config = dict(
    dataset='babble in 24 made-up languages, each with its own sounds, syllables and stress or tones, from a formant synthesiser',
    train_examples=39062,
    hop_length=160,
    input='log_mel',
    vocab_size=55,
    encoder_norm='groupnorm',
    encoder_depths=[9],
    encoder_widths=[128],
    decoder_norm='layernorm_no_bias',
    decoder_positions='learned',
    init='trunc_normal_002',
    lr=0.019,
    adamw_lr_other_params=0.0029,
    batch_size=128,
)
Rows from block 5 of the audio encoder, named by matrix and row number. Each number is 500 + 50 x the weight over its row's rms, rounded and kept within 0 to 999. All counts start at 0. Numbers have three digits each. After the name is the row's rms in percent of the matrix's.
# c30: last pointwise conv (encoder.blocks.5.c3.0.weight, 128x128x1), inputs 0-63
c30.0 101:629500675500500500500500558500431459500561500439463500500500500397447644500500500598500637500435500500639500430500500500600500500542611353500479500549500595450500416500500500532500500500500500
c30.1 099:541459500387430655500605500383577500360500484500500300500467500500378571405402419406472551500436500500500597500500500500500500389500500582500500500591607500500564500500500559551612500500500500
c30.2 108:464500415500450572500416420500429426616500500500660500385470599536641571500500577500433663657500509410422500455415447417500500367500500500500562500500500467500500579500500500500500500500457500
c30.3 096:500500600500500523500550500500500480500500500500500500500500500500500500577575500500500555571500647500500500500500466500500500608593500446530500500593579500500619500500500500500561452500581406
c30.4 097:500565500500500500500614500500500409624500500500554500611458500500500500444500500595500500577500500500500415500500500500500500500632606500500572500500500547500500500500500590500500500500596500
c30.5 077:500596500500500500500588500418584500500500500500500500354500500500500500500500500298500500500500500500500336500500500500500500500526500500500500500500500500500500500474500437389500500581618449
c30.6 085:616500500500500500500500500632500500595635500500500374672429500382500500500500369500599500500627500500500443500500500500500500500500500500500500500500582500500404500612500500500500588500500500
c30.7 120:441588500370500500500500500637500500713434391595373466411500659365567476500500500595347500500597569480500529430500500445531500500569500566500500500500500500500500523500500500500485587500500594
c30.8 091:500500500500412609517658500551500500500583500363500500500500376500500500408466500500461553500500500450500500500381500415500500500358500500500500500500500500500404500500500500500500431500500500
c30.9 092:424500500500422500595500500568500500584500500405500500397500500500500449614500500500632568439500500500500500347500500500594500500500500589500500500500500500500500500659500500500500500500373500
c30.10 121:500500533500434500595500700424481795453500500442387478500402509500500422307562448440400500648500500500500500500500500500500500500500500500436500549500396500500500433490500501500500500500500500
c30.11 104:500500409572519427683500500500620376500500553402500387500326500500517500500500518550500363500500500622500500530553500500500474500351500449500500580413500500500500500500433500500500500500500500
c30.12 104:500561670569500552500500620531348500500573500633500500500637500377428391653573451500418704450557500500500530500500500500500500489500501468500500500500500500500500500500524500569500500500500401
c30.13 099:500500500500500436582408417426500423500500411687500311573500500500416581500500500500413500514416500500500580500441500500487500500629500500500424500500426500500500500500500500648500500500500500
c30.14 082:378500500500500500500500500500500500500500500500587500500500500500500500500500500463500500571500641346500500500500546500500500500500500500500500500500575500500487500500500500500360500574500500
c30.15 114:452600500447500453500500614500500313349500500500560427403693435675500500500500500500395500576500500500500500500554528500500500500560500500500500500500500422500500500500556500601500500500541500
c30.16 113:603597500670500500500565456500500500657500550500500500430388362500440708500500417450500532500429500500500500500431500500500500500500575500500500500573500403421500616500500500500500500500500421
c30.17 102:410500500455489570500332500500500500454500500419459414441409433500500614500500500357500423500411515500474500500438500500456582500500500364647500500461500500500500500445500500556557500438500500
c30.18 096:421580500393620337500500500624500619500500500616409654500476500500500500500418500500430426500454500632664500500528500500500416500500500435616500500402500561500500500500500549500500500500500500
c30.19 102:550500500427391500500550460500500500500500480500500500437500500385500500500500500564477523467409500614525595500427479353586500621500581400578500500500432550500444500500632500500500500500421452
c30.20 039:500500500500500500500500500500500500449500500354500500500500534500500500500500500500500500500500500407500500500500500500500500500500557500500500500500500500500503500500500500500500500500500500
c30.21 116:555500500500500500500376409338400500598437500500500387366500432500500625500317344445500500454500500500500500431450500483587500500500500533476569500500430461500568500500500500500500500550573515
c30.22 116:597500343374500500500404500500500500418500422500400404500500582500500500759596500500500607607579500500500500604500500500500500500416500596500500500500602500562500500500500500500465592479500500
c30.23 107:500500500500500500397442546500500500455500500411459500587612500469500500500423500500442500500523500500500582500547541572500606500533500464571500500500500556390551500500500500530500517466363500
c30.24 100:500549551551500500500500500500500435560500638410500607500500612437500500543500500500500500500500500500500500500412500500500500639578500500500500578526500500500500500500500560556464439500500636
c30.25 091:500500500457413500402500494500500460500565500500500640500500500500586500500500500530500500500500500500500500500370500500612500500500500500500500500500500580500500500617500476500500500500371500
c30.26 095:500612462445500500500544500500500500500374590355451500487500500500500500500582590500500500382500382567332455500645500500437500500500560500399500544500386500432500500500500500500500500578500500
c30.27 101:500466349500404500584619500380500500500411373500378500652430659651500500500500441459500500500453500545500500500432408506607500500500537500361500500500500500500500408500550402500500500548500500
c30.28 086:500500500500500500500500400500354500411500500500500500437500500561500641587659500500500371419500500500559693500500500500500589500446500500500474500410500500500418500500500534475500500500500682
c30.29 078:447553500500395500500500500500500500500500500500500524500500500500500500500500500500500500500500500500500500500500500500500500500500656368500500500595500500500629500769500418500500500500500525
c30.30 096:500409500437638312500584500640500555500500500500500500406600500500548405364631500500500608613500563500500500500412500500500500500500657500500500442380448500500500500500500500500603500566500500
c30.31 096:651436500516500500396500500546500674500500658404500593500500500500500500500560500500500500500500500500500500500500500500418397500500500500605500509500541500500500343583500500536500500500500563
c30.32 073:500381500369649409528500581442390500387500434397423613500500500500500500500500500500466500594500500500681500500421500500500500500500500500500500500500500500500500500500500500500500589500500500
c30.33 107:603500500500500649500500619500500732500627500453356500535500500500611500634459500500500500500610500458451500500608500500500500500418389500582500500374500500500500500500500500500500500405410500
c30.34 107:500586582500348466500267500427500372500592500500381410577640404500624366500500500500500424388500500500563578436500500500500519500500450500500414500599500500500500500500500500456500611566500500
c30.35 097:500588474559500500500500410530500500500500500500500500500500595500500500500500500500500500500500500440464375500413500500500500500500500500548406500500500422500500500500500500500500500500500500
c30.36 094:421385500355612500500426500451500367500500500500500500500500500371500500409500458500500634500500500500592384500500500500500500500500500500462500547500500389500500500547600500403547500350445500
c30.37 116:571722500337500500500465500641399500544434500500441474524571500500500500500616618397500500374421500500500429434548500500541524500500422500500500589551500500500500386432400500500410500500500445
c30.38 066:358500500500500500500604500500441500351500500500500500500500593560573500500405500500500500376500500411500593500500566500500500500500500500566500500500500500546500576500500500500500534500500500
c30.39 098:384588599500500500545500500450500500419608500500600500400500500500500500365530419500416664500740506500524500500569500500500500500500500500500500500500454500500488500500437500500500500500500500
c30.40 080:500607500500500500500500550500500569500470500600500500500550500561500500500446500441564547434405500500585477500500500362547423500500500500500500500500500500581500500500380500500329500500500500
c30.41 112:542500423500500500301500500452584586384373430586500500500431500500563500441433452500479500372500500500500500500500421374617500500500500500500500448592500456578500500500500500500551500471500500
c30.92 079:604500500500416391500500500445500500500500500500500500556500500435425500374438440500500500439500500500500408500500500500574500500500500500429500500589379500500500500500500500500449500500500500
c30.93 098:500500500500500500500500500317500500399500500500428354441500560705500595500423500391500569613500500417500354363500500500500500500500500500500454500524391500500500529500500500500500500500500500
c30.94 087:500589500452426500500424500500500500500338500500500500500500500500413500500500500500500500500500567500500683418577500500550500500500500500500411381500391587631500500500500426630500500634500500
c30.95 111:500606462500587500518500500500500500630500500500633587500581534500374500558500500558380500617500500372590500500500606500500607586500441442500500500500553500445500500500447500500385500482575500
c30.96 101:500500403500324500500500500498500584500510570367500500500500500440555500500442500500500500500500580500465500500500500500445500500500413500500672500393500500500500500500607566500441500458433413
c30.97 102:348424465500500576500535500349598362423553500500650394558500584335538363634500500500602500500500500500376500640500604590449422500500500500474500500500500500500552500500500500500500500500528423
c30.98 083:500425619500623467500608500500500656500500575695678500500500500389500500500390500500500500500500375500500500500586500500500500500418500500460500500500433500500391500607500500514500500500546500
c30.99 087:537500500641431500500500551500500500500500500500592443412500500500445500500420346500500500569500500381418500500577500500500500500500596500500656453401500500500626500500422500429500500612567500
c30.100 125:427591681500500785423415500500557500500500533500577500500500500500406500500406661437460483376500500412500602500531578495500617422500500500500500479500500500500500500500500532500500500500555453
c30.101 096:500659500500500500500418500500500427419500500547624500500609548500500500685590500500500500500500500500500562359500500383500425500598500500425599393500433500500576500500500500560445500500500500
c30.102 086:421626500500500565433500500500560500500500592500480500332562500408500414616458500569420500585540500500500500500500443618487500500500500500500500500500500500615500500487500500500500500558500500
c30.103 113:500500500500367419500500434500500413452531500387421500500500500500550500500500500500500500548459439500500500546585558606500500500578560500500416500500500441359500467500500500498500500595590500
c30.104 074:500464716500379500450641500500500561500500500500500337500500426344500500643500500500500640500500500500500512500677500500500474500579500500500432500500500500500500500500500500500500500500500500
c30.105 101:545500500500500400500567500500441500365500500559343365433431426500382570500420500500613500500500475500500507500500541537500450500420500500468548565500500500500500500500455500468500559472637500
c30.106 106:500500452500657500500500386373483402439619500404451500460405367500500500440500448469460500500329500425466418500500463406603500566500500500500450562500500500500500551500500500456674500500500500
c30.107 124:500500451500500500576565569286461363555627343320456651500500500374500629399443541500500579500420467500500500500579438460500500500426500563468500500500545500500500500500500500500500500458500500
c30.108 088:500598370500500500500500547500500500500500500364397500500500500500344500500500500500500500694592567500500500500643500500500500500500500434526589500500500500500560500500500500500500500500500500
c30.109 118:500500470500667448500500500500500511500568500524500434591500500500500500376560500500500394408436500443444500500500500414536500500500669425500500453454414500500475500560449500645485500500500500
c30.110 082:500500709500500500500649708500500389500500419500500500500500500500434500500392354500500500532500500454500500500500500500500500601500500500500599500500500751500500500500500500500500500500500500
c30.111 110:500500714500543500500500500657500527500500500500414500500438500500500446500500500705500500500500500500500500556623500500500500500500500500500552597500589500500500500500448500475500500456665500
c30.112 086:406500500596500500674500500414500397765500500443442500500500500603500500500569634500461500398500500500500500436462500500500500500500500500500500500402433500500500500500500500513500617500500500
c30.113 100:500399599500559428500500500579500474500500391500407500500440500632526418500428701542483500574445361582500500500500500500500500500500500500500500671500500409500500341504423500500501470500500500
c30.114 106:717500500500438587500500500500517500500500500569500500537500500546500508397591500422500646645500465500500446500500500500500500500500500500500500500500579500500500431500423637415581500403565500
c30.115 097:500500594443500500500428605500402500500439500500500500500575393500500500687500362500411534500500502500500500500500500500500467500612521437680500381590632563500500500455500500500500440500566500
c30.116 108:435500388418500500575412500500513379304414640436582500428567398454500500500500309500566500500444500500574500500555500594500500500450500500500500500500388500417500332500479500405500500500500500
c30.117 062:500500665500500500500705298348555572500500500500605620500500500500500436500500500500500500500500500624500500500500500500500500500500500500500500500500500500500378500500417500500368500500500500
c30.118 109:327500615500500588500332471402500450500386438500500475500435470586500393500472408500446481500500500530529500500500500398500500500368500500500500516500443500500500500500500500500559481592396613
c30.119 088:500500500500500500500500500500500558562500611500316544605500500500582500500431500500500500500622500500500500500500418614387433500500400500500500687500500500500500500500584500500500500500442500
c30.120 095:652500580579500500500500500500500584500500616379500652500500601555575500500500500500500500428500500500500500500414500500500500500493500500500500500373500532500553404435500500500500500500500500
c30.121 108:500500500547500595500558500418500500500500732500545500500537351539267500369360417500500380500580554500500500500454466370500500500500412500500500500500500500500500500500500500500500536500500500
c30.122 107:405500500571500500500375454500500500462500500500362500500350500561500500565500573500500428535500500500500500500500500500500500500500433458588428441500702500636614500444500439500577500500386500
c30.123 135:635423375569500665500398415500575469592500500566500425459568500552468432500427500457397500500376500500500500435500458424500500454500500500443500500500468500560566500500500500500500500500500500
c30.124 100:533500441454558599500500500500601782548463564435500500500500500500412500500500563565500404500500500604407500500500467500500500621500500500500500500500500500500532500432500500500578500561500500
c30.125 094:621620539714500564500500500462500611500500500389500500500500589500500500500500500500500500500383500500545403556500500500432500500500449500500500429500621500453412500500500500500500500398476500
c30.126 081:500621612485500500500500500500592767436500599500500500500438559421500500500500500500500500500500500500500415500500500540500500500500434438570601500500500425500417500555457500500500500500500601
c30.127 105:600500423389640500500500500500500500456500500500424500676662500500500516500574500500593461691440500500426500500500622500500500500500443500500500500500500500500449500500415568500500452500393500